From a checkpoint of a small image classifier.
Model: 24-pixel images, arch mlp_mixer, norm layernorm, activation star_relu, patch size [4, 4], layers 14, width 160.
Rows from block 5 of a small image classifier, named by matrix and row number. Rows with one number belong to one neuron. Each number is 128 + 32 x the weight over its row's rms, rounded and kept within 0 to 255. All counts start at 0.
After each neuron's rows are labels from the 100 images, of 14848, where the neuron reaches its highest value: "strongest on" is what is common among them. Only what is clearly more common there than usual is listed. The data: rendered scenes of coloured solids on a plain floor. In brackets: how many of the 100.
# fc1: MLP up (model.blocks.5.mlp.fc1.weight, 640x160), inputs 0-53
# fc2: MLP down (model.blocks.5.mlp.fc2.weight, 160x640, transposed), outputs 0-53

fc1.182 [146 119 154 103  93  94 142 132 134 167 157  97 128 138 133  90 117 177 119 122 116  89 125 187 155 120  96 115 165 115 159 178  98 111 220 163 113 157 146  92 158 109 160 140 160 107 122  98 135  95 121 188 135 168]
fc2.182 [156 146  80 111 151 151 110  58 152  79 114 213 103  76 122 115 148  76 125  84 164 130  96  94 129 170 125  87 122  58 136  52 113 141  98 155 109  93 136 154  55 122 147  95 161  94 138 157 107 179 103 113  39  85]
strongest on: grey object (62); its colour: grey (38)

fc1.64 [128  80 169  72 130 153 163  97 158 124 105 134 124 224  98  98 224 134 196 135 106 140 157 142 148 148 157 125 122 145 115 113 180 130 134 157 107 115  77  66 114 117 127 110 129 220 165 126 119 124  68 117 172  76]
fc2.64 [148 142 114 107 143 101 210 100 143 122  59  77 125 164 131 144 126 131 144 111 128 112  75 189  98 146 111 109  86 124 169  95  99 120 151 120  96 121  63 157 187 180  86 125 109 177  90 136  95 148 173 102 136 144]
strongest on: red object (59); its colour: red (35)

fc1.167 [138 144 134 158 147  93 136 153 151 131 145 141 110 169 165 180 131 128 157 121 144  81 107 122  97 131 132 113 133 115  94 103 107 187  86 140 130 113 176 113 128 143 129 122 147  93  92  97 124 117 112 175 117 163]
fc2.167 [157 139  88 120 179 107 136 121  90 121 122  91  94 112 119  64 190 131 134  96 126 152 119 110 131 106 155  75 130 149 206 134 116  76 142 159  56 147 156 178 165  71 154  97 149 176 186 181  73 130 145 192  95 148]
strongest on: grey object (81); its colour: grey (65)

fc1.595 [105 128 148 103 123  95 199 170  93 109 103 146 174 158 120 153  95 205 209 173 167 124 124 130  80 129 148 155  12 163 132 154 130 108 119 101 121  71 126 147 115 221 172 138  70  97 136 159 139 133 153  52 147 174]
fc2.595 [100  94 150 189 129  82  66 111 140 138 151  61 150 134 164 158  89  99 181  99 146 116 133 109 170 123 130 139 184 105 204 101 105 191 143 112 103 112 165 196  60  71 128 127 146 151 166  99  72 116 181 103 174  92]
strongest on: yellow object (53); its colour: yellow (28)

fc1.33 [ 90 122 151 132 155 126 129  94 166  89 154 141 169 133 151 174 141 111 115 153 121 170 109 129 116  87 142 107  90 107 119 114 178 141 122 127 147 146 136 113 154 115 161 102  99 142  87 152  75 172 131 123 202 184]
fc2.33 [123 128 145 112 141 110 163 154 114 130 185 136 144 131 175 146 112 142 160 114 175 129  92 163 144  80  63 132 126 123 146 113 101 128  57 110  99 195 118 178 106 107  88 178 143  78 231 152 104 154 134 154  92 153]
strongest on: green object (48); its colour: green (26)

fc1.206 [145 158 118  44 147 124 132 120 130  80 144 159 119 163 123 132 126  99  72 129  93 115 135  85  91 120 106 165 135 105  78 143 198  71 154 114 100 123 158 161 148 118 189 138  99 113 133 137 135 104 161 101 146  72]
fc2.206 [154 101 151 164 146  97 110 133 150 207 183 152 193 143 161 158 146 122 154 106 118  75  43 126 123 128 158 153 152 136 145  88  46 139 141 121 218 110 160 139 124 132 125 123 146 100 107 180 129  99  41 143 117 134]
strongest on: red object (97); its colour: red (43)

fc1.514 [143 168  97 131 147 124 148  97 173 189 185 115 131 156  85 185 136 176 152 118 126 145  98 124 121  96 154 187  90 100 154 133 113 141 111 130 191 115 163 142 154 185 164  81 194 123 125 150 153  53 107 120 147 147]
fc2.514 [103  89 119 145 138 152 146 132 121 103 130 128 149 104 177 127  84 129 121 141  78 134 126 150 106 119 134 133 163 146 174 126 136 119 203 138  92 154 110 152  94 127 146 209  78  91 115 117 134 198 116 152 159 147]
strongest on: pink object (65); its colour: pink (57)

fc1.17 [146 163 129 104  73 114 129  70 150 134 124 119 142 100 118 156 150 153 159  79 119 142 102  98  75  96 129 133 159  96 102 146 127 102 155  98  80 115 146 135 163 167 128 121 127 139 101 206  86 157 150 113 145 124]
fc2.17 [138 126  77 153 166 156 113 140 159  41 147 172 135 116 118 114 127 160 137 183 127 155  90 129 122 139 131 124  83 101 200  79 127 137 122 124 135 152 144  46  99 104 104 104 112 178 111 114 121 116 186 172 123 176]
strongest on: grey object (91); its colour: grey (75)

fc1.559 [158 137 142 156 180 150  76  93  55 105 103 136 153 156  32  91  88 150  91 136 138 138 153 162 136 102 173 121 125  95 107 140 158 100 175  84 136 118 170 144  98 110 163 138 124 120 110 136 108  80 122 140 147 153]
fc2.559 [129 153 114 210 107 165 142 110 203 156 111 137 118 144 180 146 127 146 136 111  74 174 136  66 165 176 154  96 179 156 137 140 143 102 120 160 144 148 153  79 181 126 102 165 157 139 147 121 115 167 148  85 106 119]
strongest on: its colour: red (25)

fc1.600 [ 92 122 108  99 133 120  88 119 117 165  94 127  90 114  86 104  60  98 141  85 101 109  44 150 124 135  62 135 145 133 117  84 160 109 110 156  78 119 219 114 102 133 107  95 118 123 142 180  98 165 187 198 143 104]
fc2.600 [107 128 197 133 123 102 112 224 142 141 178 126 144 215 134 150 136 111 128  94 110  80  93  89 113 153 153 121 104  49 103  81 170  94 122  92  90 156 154 209 107 107 153 104  90 152 101  98 115 170  78 139  52 130]
strongest on: purple object (62); its colour: purple (44)

fc1.360 [111 161 114 152 131  81 105 144 145 128  83 134 189 139  97 129 117 135  94 173 109  49 131 147  59  97 116 169 199 137  89 140 147 116 108 135 117 140 146 124 177 159 118 134 140  93  83 117  94 136 155 137  88  96]
fc2.360 [117 133 129 110 179 115 121 161  63 149 164 150 121 127 161  78 158 106 137 118 112  96 131 120  88 154 107 124 102  59 112 141 132 124  97 125 133 152 109 112  80  87 101 156  87 110 145 130 126  56 135 115 157 163]
strongest on: pink object (73); its colour: pink (56)

fc1.21 [ 98 146 129 146 117 130 130 162 125 127  99 206 134 120 139 118 125 119 119  82 100 142 144 172 144 124 137 209 148 130 189 146 141  63 117 142 122 101 102 127 172 108 106 182 123 157 117 155 130 155  96 184  98 150]
fc2.21 [143 131  98 144 104  95 172 174 111  60 168 111 129 177 124 167 100 129 137 110 149 123 158 118 155 154 132 139 107 132  69 188  86 166 188 126 112 130 147  56 175 183 167 142 150 136 140 129 106 125 103 138 143 131]
strongest on: teal object (76); its colour: teal (34)

fc1.380 [191 123 158 156 120 160 135 147 119 122 159 115 123 110  95 101 149 157 114 103  95 155 107 100  95 155 208 118 153 146 114 162 108 142 133 132 146 134 149 113 142 148 142 150 141  88 134  95  84 138 139 103 134  40]
fc2.380 [144 135  20 101 153 148 128  89 157 122 132 176  81  92 146 135 170 174 141 143 113 181 147 128 101 103 117 103 132 188 129 120  79 101 160 124 103 174 106 112 150  96  87  92 109 156 115 121 117 115 140 101 149 218]
strongest on: red object (92); its colour: red (28)

fc1.356 [146 123 148 125 115 147 130 104 126 100  45 143  82  97 100  31 150 144 121  67 255 143 122 129  93 107 186 138 100 128 151 114 157 111 140 118 138 141 109 136 129 146 146  80 104  49 100 124 138 142 113 109 122 139]
fc2.356 [107  94 102 138 162 110 171  96 147 192 182 130 125  80 123 152  81 104 151 130 180 131  84  94 103 121 118 153 135 186 164 161 115 162 105 157 136 145 187 154 173 150 125 186 169 127 168 122 150  39 117  94 121 101]
strongest on: red object (66); its colour: red (58)

fc1.582 [131 163 133 163 123 125 125  86 125 150 133 144 119 112 148 137 107 123 106 163 156 184 161  85 151 129 137 117 146 172 149 105 141 140 127 127 123  83 147  99 138 141 109 148 150  81 132 150 140  99 184 171 118 142]
fc2.582 [152 137  95 102  92  92 115 125 130 138 182 103 150 142 139 117 179  74 148  94 115  52  84 119 109 124 142 100 167  90  79 129 130  94 124 134 131 143 161 110 133 158 142 154 169  89 118 133  96 163  52 137 178  49]
strongest on: light from behind the scene (59); blue object (50); its colour: blue (33)

fc1.29 [154 109 105 113  86 138 134 102 191 137 125 121  92 145 135  88 197 126 100 145 107 147 129 147 118 174 121 125  81 113 135 114 110  78 146 106 192 180 102 121 105 115 129 161 112  70 101 143 108 169 116  86 167 152]
fc2.29 [153  92  86 103 145 175 171 106 113 130 106 129  93  70 136 111 109 165 104 150 139 132 138 140 112 153 104 104 180  86  88 116 111 147 122 160  83 111 139 104  87 192 145  90 202 155 139  51 127  88 154 133 171 133]
strongest on: brown object (63); its colour: brown (50)

fc1.328 [131 119 126 107  96 121 103 129 165  87  87 121 123 138 119 101 141 122 135 164 118 147 146 187 130 144 131 119 226 153 112 184 161 148 180 160 116 156  72 120 100 129 130 155 109 132 172 129 175  83 127  87 181 112]
fc2.328 [106 142  94 146  91 143 143 111 120 178  74  95 114 116 195 109  92 188 104 123 145 111  97 102 191 119 134 136 104 105 102 131  83 145 160 113 164  84 133 149 149 156 133 114 150 153 105 160 182 140 118 106 112 117]
strongest on: red object (63); its colour: red (44)

fc1.610 [137 177 180 143 116 181 183  88 146 154  73 101 202  83 164 153 135 173  91  69 133 109  95 111 127 155 103 115 122 109 124 123 115  87 136 181 136  81 127 170  92 138 139 155  49  99 161 178 153  34 133 147  85 106]
fc2.610 [131  81  75 175 122 108 135 108 237 114 180 122 108 140 134 180 128 133 133 145 126 129  69 124 113 120 116 124 149  70 116 125 145 181 112 129 185 164  85 133 123 100 181 186 244 153  49 140 101 212 144  56 152 134]
strongest on: green object (67); its colour: green (54)

fc1.571 [ 48 131 121 126 115 106  89 145 129 132  99 109 122 173 117 145 190  83  71 120 149 144  85 117 117 158 124 144 149 139  85  88  71 167 127 125 104 118 159 121 147 114 141  87 175 148  94 117 103 141 158 134 134  68]
fc2.571 [ 62 118 207  68  87 136 151  80 130  87 165 142 130 146 158 144 117 133 166 184 155 102 100 154 124 150 150 114 127 152  74  97 112 187 108 133 103 169  56  58 110  97 138 182 141 126 134 125 165 106 110 190 167 140]
strongest on: blue object (69); its colour: blue (54); purple object (50); its colour: purple (34)

fc1.558 [118  86 128  92 142 153  79  62 129 196 123 117  86  99 111 125 125 171 157 123 190 121 178 107 134 152 106 123 136 111 165 188 137 133 158 168  70  97 127 106 145 156 136 107  93 157 125 114 102 138 133 128 164 119]
fc2.558 [139 123  98 148 133 175 178 102 134 117  81 160 140 143 157 151  92 165 155  97 166  92 128 141  98 125  73 127 195 120  67  88 120 157 166 148 157  83 178 117 106 207 163 128 121 157  59 154  90 118 153  99 125 144]
strongest on: grey object (56); its colour: grey (51); count: one (48)

fc1.278 [160  67 117 139 120 164 108  68 154 122 117 122 169 110 117 169 129 121 121 125 107  99 143 152  82 134 163 155 173 156 168 105  95 122 111  42 138 159 109 187 167 143 171 134  93  76 107 158 102 115 159  91 125 131]
fc2.278 [ 82 135  81  90 147 152 141 136 103 158 163  97 180 182 148  79 116 155  99 187 102 201 186 144 129  98  91 118 120 141  90 138 134 112 137 162  85 108 120  85   9 143  93 120 125 118 163  97 162 141 142 152 176 143]
strongest on: black object (68); its colour: black (55)

fc1.139 [110 154 108 140  99  73 111  91 139  38  85 163 123  83 103 145 151 129 147  75 170 171  95 111 144 161 178 114 150 124 129 138 149 168  79 105 149 154 133 150 117 129 114 112 159 165 137 121 123  97 150 167  84  88]
fc2.139 [132 121 117 135 124 117  99 114 113 154 191 116 108 102 123  70  78  66 160 113 132 155  89 168 203 185 154 200 131  73 143 147  99 118 139 154 133 118  85 171 149 181 159 189 143 118 131 136 169  96  62 138 110 143]
strongest on: green object (79); its colour: green (54)

fc1.329 [169 148 109  92 131  93 162 125  82 169  93 170 118 132  71 114 115 173 113 182 161 122 121 134 132 116 150 112 152 151 114  85 147 144 128 133  81  58 143 149  89 154 105 121 124 121 122  94 138 116 156 127 123 125]
fc2.329 [112 114 122 133 115 126 112 155 125 159 174 115 146 119 127 113 110 107 192 103  62 183 125  93 141  94 102 139  79 117 152 164 169 133 151 187 181 172 109 131  90 143 142 162 121  65  84 123 146 155 164  48 134 124]
strongest on: pink object (61); its colour: pink (57)

fc1.41 [ 97 106 119 176 116 157 130  89 100 145 129 126 140 103  47 147 130 117 121 103 154 115 146 128 151 152 102 106  93 132 164 182  83 139  94 124 119 180 105  80 141 106 124 126 163 150 156 178 149 182 110 184 133  58]
fc2.41 [ 99 137 122 127 108  98 100 127 148 123 102  99 121 134 155 140 128 117 146  85 134 127 165 110 130 112 154  96 153 135  93 149 113 162 140 157 167 106 143 155  89 120 124 115 111 155 128 105  77 128 171 158 113 163]
strongest on: pink object (58); its colour: pink (50); its colour: purple (43)

fc1.106 [150 150 174 179 124 154 165 125 157 140  83 163 154 143 146 129  93  88 108 145  98  80 174 111 145 103 124 108 152 142 123 162 119 159 132 111 139 134  92 124 128 184  95 129 130  91 126 113  92 150 164 132  91 164]
fc2.106 [ 96 110  88  87 168 182 142  95 115 110 119 153  79 125 117 120 162 146 132 119 133 157  99 110 129  68 163 113 145 119 148 160 110 124 135 121 114 126 174 107  90  76 144 143 175 149 140 151 106 144  65 142 122  98]
strongest on: blue object (99); its colour: blue (89)

fc1.208 [123 119 122 109  77 167 115  68  32 115  57 131 141 105 126 148 143 117 122 172 157 179 182 115 131 144 139 144 173  84 112  63 157 158 200 104 154 119 159 142 120 160 156 105 131 140 105  81 134 139 120  62 100 135]
fc2.208 [153 184  91 193 116 123 164 132 167 174 172 166 141  93 124  79 129 133 105  85  78 119 115  90 170 119 110 172 134 136 157 125 123  92  84 105 127 143 125 111 133 100 125 104 113  99 189 145 117 115 152 137 100 137]
strongest on: its colour: red (25)

fc1.611 [139 133 131 105  97 101 109 159 137 113 108  91 110 158  94  89 104 164 104  63 157 155  53 127 112  98 125 154 106 144  88 108 139 120  96 117  47 112 135 169 132  57 127 147 146 192 129 133 100 143  60  98 185 125]
fc2.611 [109 150 103  92 107 112  89 127 101 133 132 105 146  67 158 143  80 144 143 196 122 137  57 183 112 108 107  91 116 159 150 114 161 157 148  81 128 129 120 104 135 177 128 143 135 148  74 113  95 156 101 139 101 180]
strongest on: grey object (90); its colour: grey (81)

fc1.153 [113 155 108 156 144  73 178  70  87 116 107 176 108 152 116 145 115 124 118 105 185  67 162 155 126 111 106 127 119 141 165  81 110  94 104 114 154 131 163 106 134  90 144  85 178 111  89 118 137 130 125 159  97 186]
fc2.153 [117  91 139 136 114 169 116  85 153 101 139 155  73 129 171 120 128 133 112 159 106 124 138 156 166 132 104 207 113  99 109 140 111 134 124 143 119 224 150 149 120 124 156 131 122  93 145  98 118  84 140 142 149 103]
strongest on: yellow object (81); its colour: yellow (33)

fc1.170 [170 126 154 141  46 126 105 107 162 111  84  95  87 126 120 124 131  83 124 161 124 108 150 177 138 151  96 100 211 114 152 135 155 172 134 120 107 144 141 145 159  96 110 105 164 138 151 100 128 133  75  95 124 102]
fc2.170 [107 141 115 115  90 148 126 143 126 107 105 139 100 157  69 145 149 128 165 157 104 113 144 114 210 105 156 174 137  71  53 180 125 136 128 163 131 118 118 131 147 130 122 117 141 156  40 126 175 150 153 111 125 127]
strongest on: pink object (65); its colour: pink (54)

fc1.92 [107 189 193  65 111 134 146 151 154 117 133  85 160 150 133 126 165 144 174 159 156 190 131 109 115  65 125 111 144  98 153  84 113 114 122 124 113 151  71  99 136 188 160  98 167  67 130 105 158 161 115 139 197 190]
fc2.92 [ 90  16  87 154 141  73 138 143  98 152 110 172 125 140 131  90 157 131  94 145 105 132 111 204  88 217 139 109 112 205 109 129 163 107 153 113 109 167 162 122 110  65  74 170 117 151 162  78  90 140 130 105  94  89]
strongest on: orange object (50); brown object (47); its colour: orange (39); its colour: brown (39)

fc1.179 [103 161 131 138 144  97  91 127 109 141 133  74 114 153 135 143  79  94  84 105 123 202  71 139 129 107 229 153 166  92  85 155 139 125 144  87 131 119  82 134 163 131 121 109 151 130 186 133 154  90  96  85 121 150]
fc2.179 [130  89  59 159 108 141 162 109 215  94 121 148 130  90 114 112 111 155 167 156 128 172 146 198  75  99 118 104 112 157 107 117 112 121 113 132 133 114 104 113 135 133 197 127 150 128 146 103 120 106 165 102 175 103]
strongest on: brown object (87); its colour: brown (73)

fc1.325 [116 112  85  94 135 123 166 153 120 184 110 100  86 176 131  73 106 122 119 116 121 165  94 118 136 101 134 118 143  93 215 153 156 182 167  96 114 136 107 116 107  59 123 113 226 108 123 130 168 119 120 165 150 138]
fc2.325 [ 99 199 205  79 157 180  98 102 135  86 215 151 120 101 131 179  97 118 108 133 111 132 122  97 115 127 137 108 135 152 109 137  95  97 129 173 172 115  72  90  97 159 122 125  60 167 139  91 114 177 207 152 153  53]
strongest on: blue object (46); its colour: blue (27)

fc1.424 [120 129 141  81 145 132 125 114 144  95   4  74 133  79 125 186 125 156  96 142 176  81  82 131  49 129 153 131 236 127  73  99 121 120 155 117 147 174  98 124  88 117 172 123 120 146 127 183 146 150  85 123 127 171]
fc2.424 [111 113  79 169 112 123  94 163 127 113 191 191  97 106 108  77  89 126 110 112  98 170 149 102 140 106 156 133  34 133 116 127 106 142 108 100 100 106 165 131 173 105 113 135 109 118 136  93 131  91 175 116 194 151]
strongest on: green object (86); its colour: green (78)

fc1.190 [ 80 131 139  95 156 136 153 137 114 110 114 190 139 112 140  49 119 148 123 143  77 108 117 187 188  94 118 137 127  77 134  99 127 175 110 124 145 102 100 110 159 137 100 126 216 115 135 140 124 140  99 142 161 113]
fc2.190 [152 114 151 163 130 106 143  80 135 151 189  85  95 102 136 164 155 125 107 126 148 101 174 115  86 153  79 129 164 163 166 185  92 111  89 143  73 140 182 138 115  93 194 109  38 179 112 185 110  91 102  88 112 157]
strongest on: teal object (72); its colour: teal (58)

fc1.553 [141 166 145 154  99 117 111 153  77 162  90 126 157 132 111 146 117  89  60 161 125 129 161 153 184  84 100 103 168 160 186 156 154  89 146  99 179 134 130 128 154 174 165 155  37 135 106 183 111 121 120 156 169 106]
fc2.553 [ 78 156  97 166 130 144 182  93 153 117 141 141 148 125  86 167  99 167 170 145  74 140 158  89 169 135 135  91 128 128  79 130 112 148  59 158 111 196 117 177 140 100 161 177 171 116 138  84  79 147 114 113 152 143]
strongest on: pink object (46); teal object (45); its colour: teal (33); its colour: pink (28)

fc1.552 [168  80 142 129 113 179 116  92 143 126  84 101 141 177 102 117  58  86 149 134 151 159 155 158 180 146 134  94 159 182 120 111 100 145 138 112 108 104  67 128 133 158 121  78 107 120 118 185  82 188 106 139 113 197]
fc2.552 [137 161  56  99 148 117 144 125  98 137 139 200  89  83 141 122 121 153 109 144 105 165 100  83  75 143 173 119  83 143 155 158 144 125 136  71  83 178 179 123 109  96 100 140 114 109 169  91  98 126 116 120 169  96]
strongest on: blue object (53); its colour: blue (29)

fc1.34 [137 104 171 151 106 122 114 166 153  42 171  76 119 193 137 154 132 130  20 166 157 122 166 130 161  57 122 107 128 105 145 131 126 164 139  97 142  95 164 110 113 155 134 116 150  81 169  82 147 117 145 104 106 159]
fc2.34 [ 83 138  99 123 132 102 113 132 118 145 156 199 120 111 161 145 184 151 193 145 113 199 126 130  88 124 145 109  97 145 181 132 148   3 138 123 102 137 178  81 145 116  32 180 116 138 118  95  87 158 144 146 140 135]
strongest on: yellow object (97); its colour: yellow (88)

fc1.412 [128 116 159 135 134 171  93  55 110  85 177 146 130 130 117 149  75 108 127 175 129 150 118  67 135 119 136 171  51 104 151 103 108 159 121 164 168 137  80 175 170  99  50 113 137  67 114 168 128 123 196 112 138 163]
fc2.412 [ 61 128  75 129 166 200 134 163 190 170 134 112 127 148 144 127 112 142 135 133 129 165 114 148 100 115  56 108 145 198 169 127 127  99  86  58 101 116 126 118 122 146  97 205 119 147 133  67  78 152 126 123 121 128]
strongest on: orange object (65); its colour: orange (43)

fc1.282 [ 39 101 116 156 138 101  79 163  96 123 121 196 139 137 102 124 131 114 114 156 114 134 125 119 132 143 123 175 178 132 150 173 140 105 153  96 167 121  69 108 117 121 114 154 170 125 114  78 161 178 114 156 118 153]
fc2.282 [134 123 168 106 187  86 153 152 132 152 133 115 125  75 147 165  96  98 121 169 143 138 151 136 120 136 119  89 102 102 170 112  90  75 152 110  87 138 126 130 125 117 185 121  48 124 166 202  64  90 191 115 148 114]
strongest on: teal object (89); its colour: teal (42)

fc1.634 [185 242 121 116 101 113 124 138 147 142 124 128 152 125 104 102  88  93 138 140 140 124 117 147 140 133 119 158 124 160 191  58 121 129 123 151 163 144 167 104 167 121  97  77 200 155 135 113 159 165 105 186 126 208]
fc2.634 [125 147 146 176  75  77 119 123 103 120 200 152 137 136 122 109 113 129 120 125 142 130 114 158 228 126  56  90 111  85  73 125  82 122 120 120 115 183 101 123  86 123 123 111  92  45 110 134 137  68 105 120 133 175]
strongest on: purple object (93); its colour: purple (86)

fc1.636 [131  97 167 167 122  88 141 172 151 122 161  96 109 147 148 166 137 144  94 153 151 104 106 128 146 162 183 129 148 117 150  92 130 148 118 132 171 153 102 167 123 107  98 147 121 104 149 102  91 153 134 107 112  89]
fc2.636 [131 196 154 130 141 104 147 116 162 144 134 140 104 169 172 165 118 149 219 135  86 145 180 152  81 151 135 165 108 100 110 135  98 122 176  91 130  98  84 162  90 108 113 135 161  90  94 122 180 128 105 108  60 154]
strongest on: blue object (89); pink object (49); its colour: pink (30); its colour: blue (29)

fc1.363 [139 181  96 150  81  91  91 116 125 123  94 156 117 189 133 114 153 103 135  86 121  86 120 126 148 178 122 144 169 158  74  81  86  98 126 119 151  90 150 159 137 133 125 119 105 160 101  89 152 176 145 113 132 120]
fc2.363 [170  63 229 153 136 141 180 141  79 144 180 122 138  79 128 130 166 135  85 158 138 154 123 127 122 171 107 149 127  43 173 128 136 184  75 126 169 147  82 104 146  91 172 111 144 132 130  75 131  89 141 130 145 187]
strongest on: blue object (65); its colour: blue (47)

fc1.293 [204 139 106 162  85 150 115 101 184 135 106 152 117  58 132  66 126 130 112 154 143 113 136 173 152 166 148 134 145 109 143 118  87 105  87 140 202 139 148 128 110 144 144  98 102 126  80  99 115 180  66  98 146 182]
fc2.293 [189 127 161  63 146 129 158 130 135 156 111  64 107  73  93 180 102 164 116  87  44 129 144 175  98 145 143 133 131 182  93 134 154 135 172 142 112 116 169 167 102 100 129  92 148  69 126  87 135 133 126 103 121 143]
strongest on: black object (45); count: five (41); its colour: black (29)

fc1.333 [101 192 101 154 114 144 115 138 173  21 125 150 117 158 106 136 153 144 111 108 115 108 156 151 229 106 144 180 112 102  63  83 119  97 139 112 128 108 125 149 141 171  76 160 162 134 164 127  91 155 144 132 109 137]
fc2.333 [187 143 176 142 184  94  93 114 108 120 180 114 166 151 137 160 184 138 119  83 153 196 130 164  88 130  69  78 123 173 193 167  99  52 132 155 140  56 192  78 150  84 125 104 116 138 112 116 121 110 135 114  81 159]
strongest on: yellow object (89); its colour: yellow (74)

fc1.614 [ 96 146 133  92 100  96  97 127 126 110 131  99 156 142 130 103 163  96 127 127 169  84 164 151 137  84  98 138 169 111 139  43 140 113 184  20 154 142 139 135 118 109 188 174 144 119 109 145 146 124 124 111 153 157]
fc2.614 [103  95 119 139  73 144 159 117  76 166 119 159 131 173 158 109 171 169 117 121  90 145 115 133 168 135  96  98 229 157  84 178 157 117  68 119 123 171 177  71  96  95 111 144 135 114 105 156 155 133 135 113 173 114]
strongest on: light from behind the scene (59); pink object (53); its colour: pink (40)

fc1.268 [ 88 116 176 159 126 146  61 101  74 124 145 129 179 123  74 110  19 117  88 129 139 111 109 146 154  88  60  82 141 144 135 138 131  94  86 166 133 127 125 119 158 135 116 158 101 130 159 140 147 121  91  79 146 193]
fc2.268 [148 169 120 102 120 141 137 117 142 155 109 146  67 113 142 116 151 197 170 174 111 114 133 148 176  89 132 158 129 136  74  91 162 123 139 136 154 123 130 111 167 131 133 146 151 154 142 131 118  89 141 131  69  73]
strongest on: orange object (58); green object (48); pink object (44); its colour: orange (32)

fc1.285 [184 138 120 149 146 177 134 101  68  96 114 150 116 124 105 153 167 124 117 127 113 167  85  93  86 150 123 145 176 124  98 124 150 173 170 129 153 141 110 136  64 126 135 127 148 145 180 116 158   7 121 174 166  84]
fc2.285 [116 135 115 115 130  97 105 168 180 106 129 143 104  49 191  80  82 101  91 145  41 171 137  92 140 152 154 131 133  87 152 121 158 136 136 100 161 121 119 117 181 130 160 162 116 129 136 170 114 173 136  74 117 120]
strongest on: green object (69); its colour: green (57)

fc1.343 [119 167 144 173 169 169  71 145 134 134 161 154  76 156 132 101 138  87 125 117 111 153 145 153 195  98 220 133 131 103 108 141  74 142 119 161 109 152 156 145 104 181 139 124 116  96 163 136 114 128 122 160 146 178]
fc2.343 [125 171 111 119 130 176 124 180 126 115 146  71 121  81 150  89 119 157  72 129 157 141 109  81  70  58 130 137 118 147  74 170 160  67 143  83  93 142 158 169 135  84 114 158 124 141 129  91 104 115 127  98 142  84]
strongest on: black object (50); its colour: black (33)

fc1.156 [134 127  97  76  96 108 166 120  82 117 185 115 116  54  85 166  93 118 117 106 145 225 143 147 149 130  84 135  61 164 114 197 113  87 128 123 139 155 128 155 157  74 132  70 146 120 108 164 100 107 143  69 158 140]
fc2.156 [158 131 115  92 125  65 197 130 129 168 129 124 159 129 129 129 178 136 170 115  92 124 125 101 103 138  67 144 135 144  92  47 129 147 135 179 160  88  92 127 110 141  68 173 146 121 124 111 128 179  76 156 135 127]
strongest on: blue object (81); its colour: blue (66)

fc1.469 [100  92  83 169 144 187 136 120 123  55 140 202 156  99 193  87  57 178 139 204 146 106 104 116 125  59 135  89 181 115 117 121 172 124 110 138 135 124 191 152 109 131 174 119  94 106 128 133 102 169 117 106 118 125]
fc2.469 [124 192 153 133 153 116  98 130 120 109 205 111  77 101 141 171 129  57 115  88  91 146  81 129 131 114 165 202 100 185 158 155  98 126 137 104 113  83 108 115 169 127  99 108  97 116 116 146 120 104 116 187 215 147]
strongest on: teal object (57); its colour: teal (40)

fc1.455 [ 96 138 166 117 186 156 137 140 121 105 131 156 190 123 148 146 209 127 134 125 108 132 141 136 190  37 128  18 132 144  92 166  85 131 164  96 169 161 143 138 116 155 129 124  96 113 162 122 122 119 108 159 135 108]
fc2.455 [ 93 135  45  96 109  99 114 135 165 124 140 166  75  87  99  84  96 166 133 117  81 186 120 132  32  82 178 164  95 128 126 127 133  99 131  86 115 126 140 112 113  93  83 124 112 140 110 128 129 146 165 109 151 149]
strongest on: orange object (46); its colour: orange (25)

fc1.115 [148  78 152 176 119 107  91 121 142 152 166  98 124  55 103  34 117 134 116 148 108 100 144 141 121 138  91  93 167 129 122 145 136 127 145 146 123 171 185 158 141  98 127 143 103 131 128  95 140  72 155 121 209 135]
fc2.115 [144 215 129 100 100 109 203 164 129  16  68 177 132 104 147 182 109 169 125 140  72 155 136 141 108  95 159 135  75 121 137 136 128 146 146 109 154  92 138  88  98 136 144 140 157 117 124 140 124 169 111 144  76  81]
strongest on: green object (73); its colour: green (58)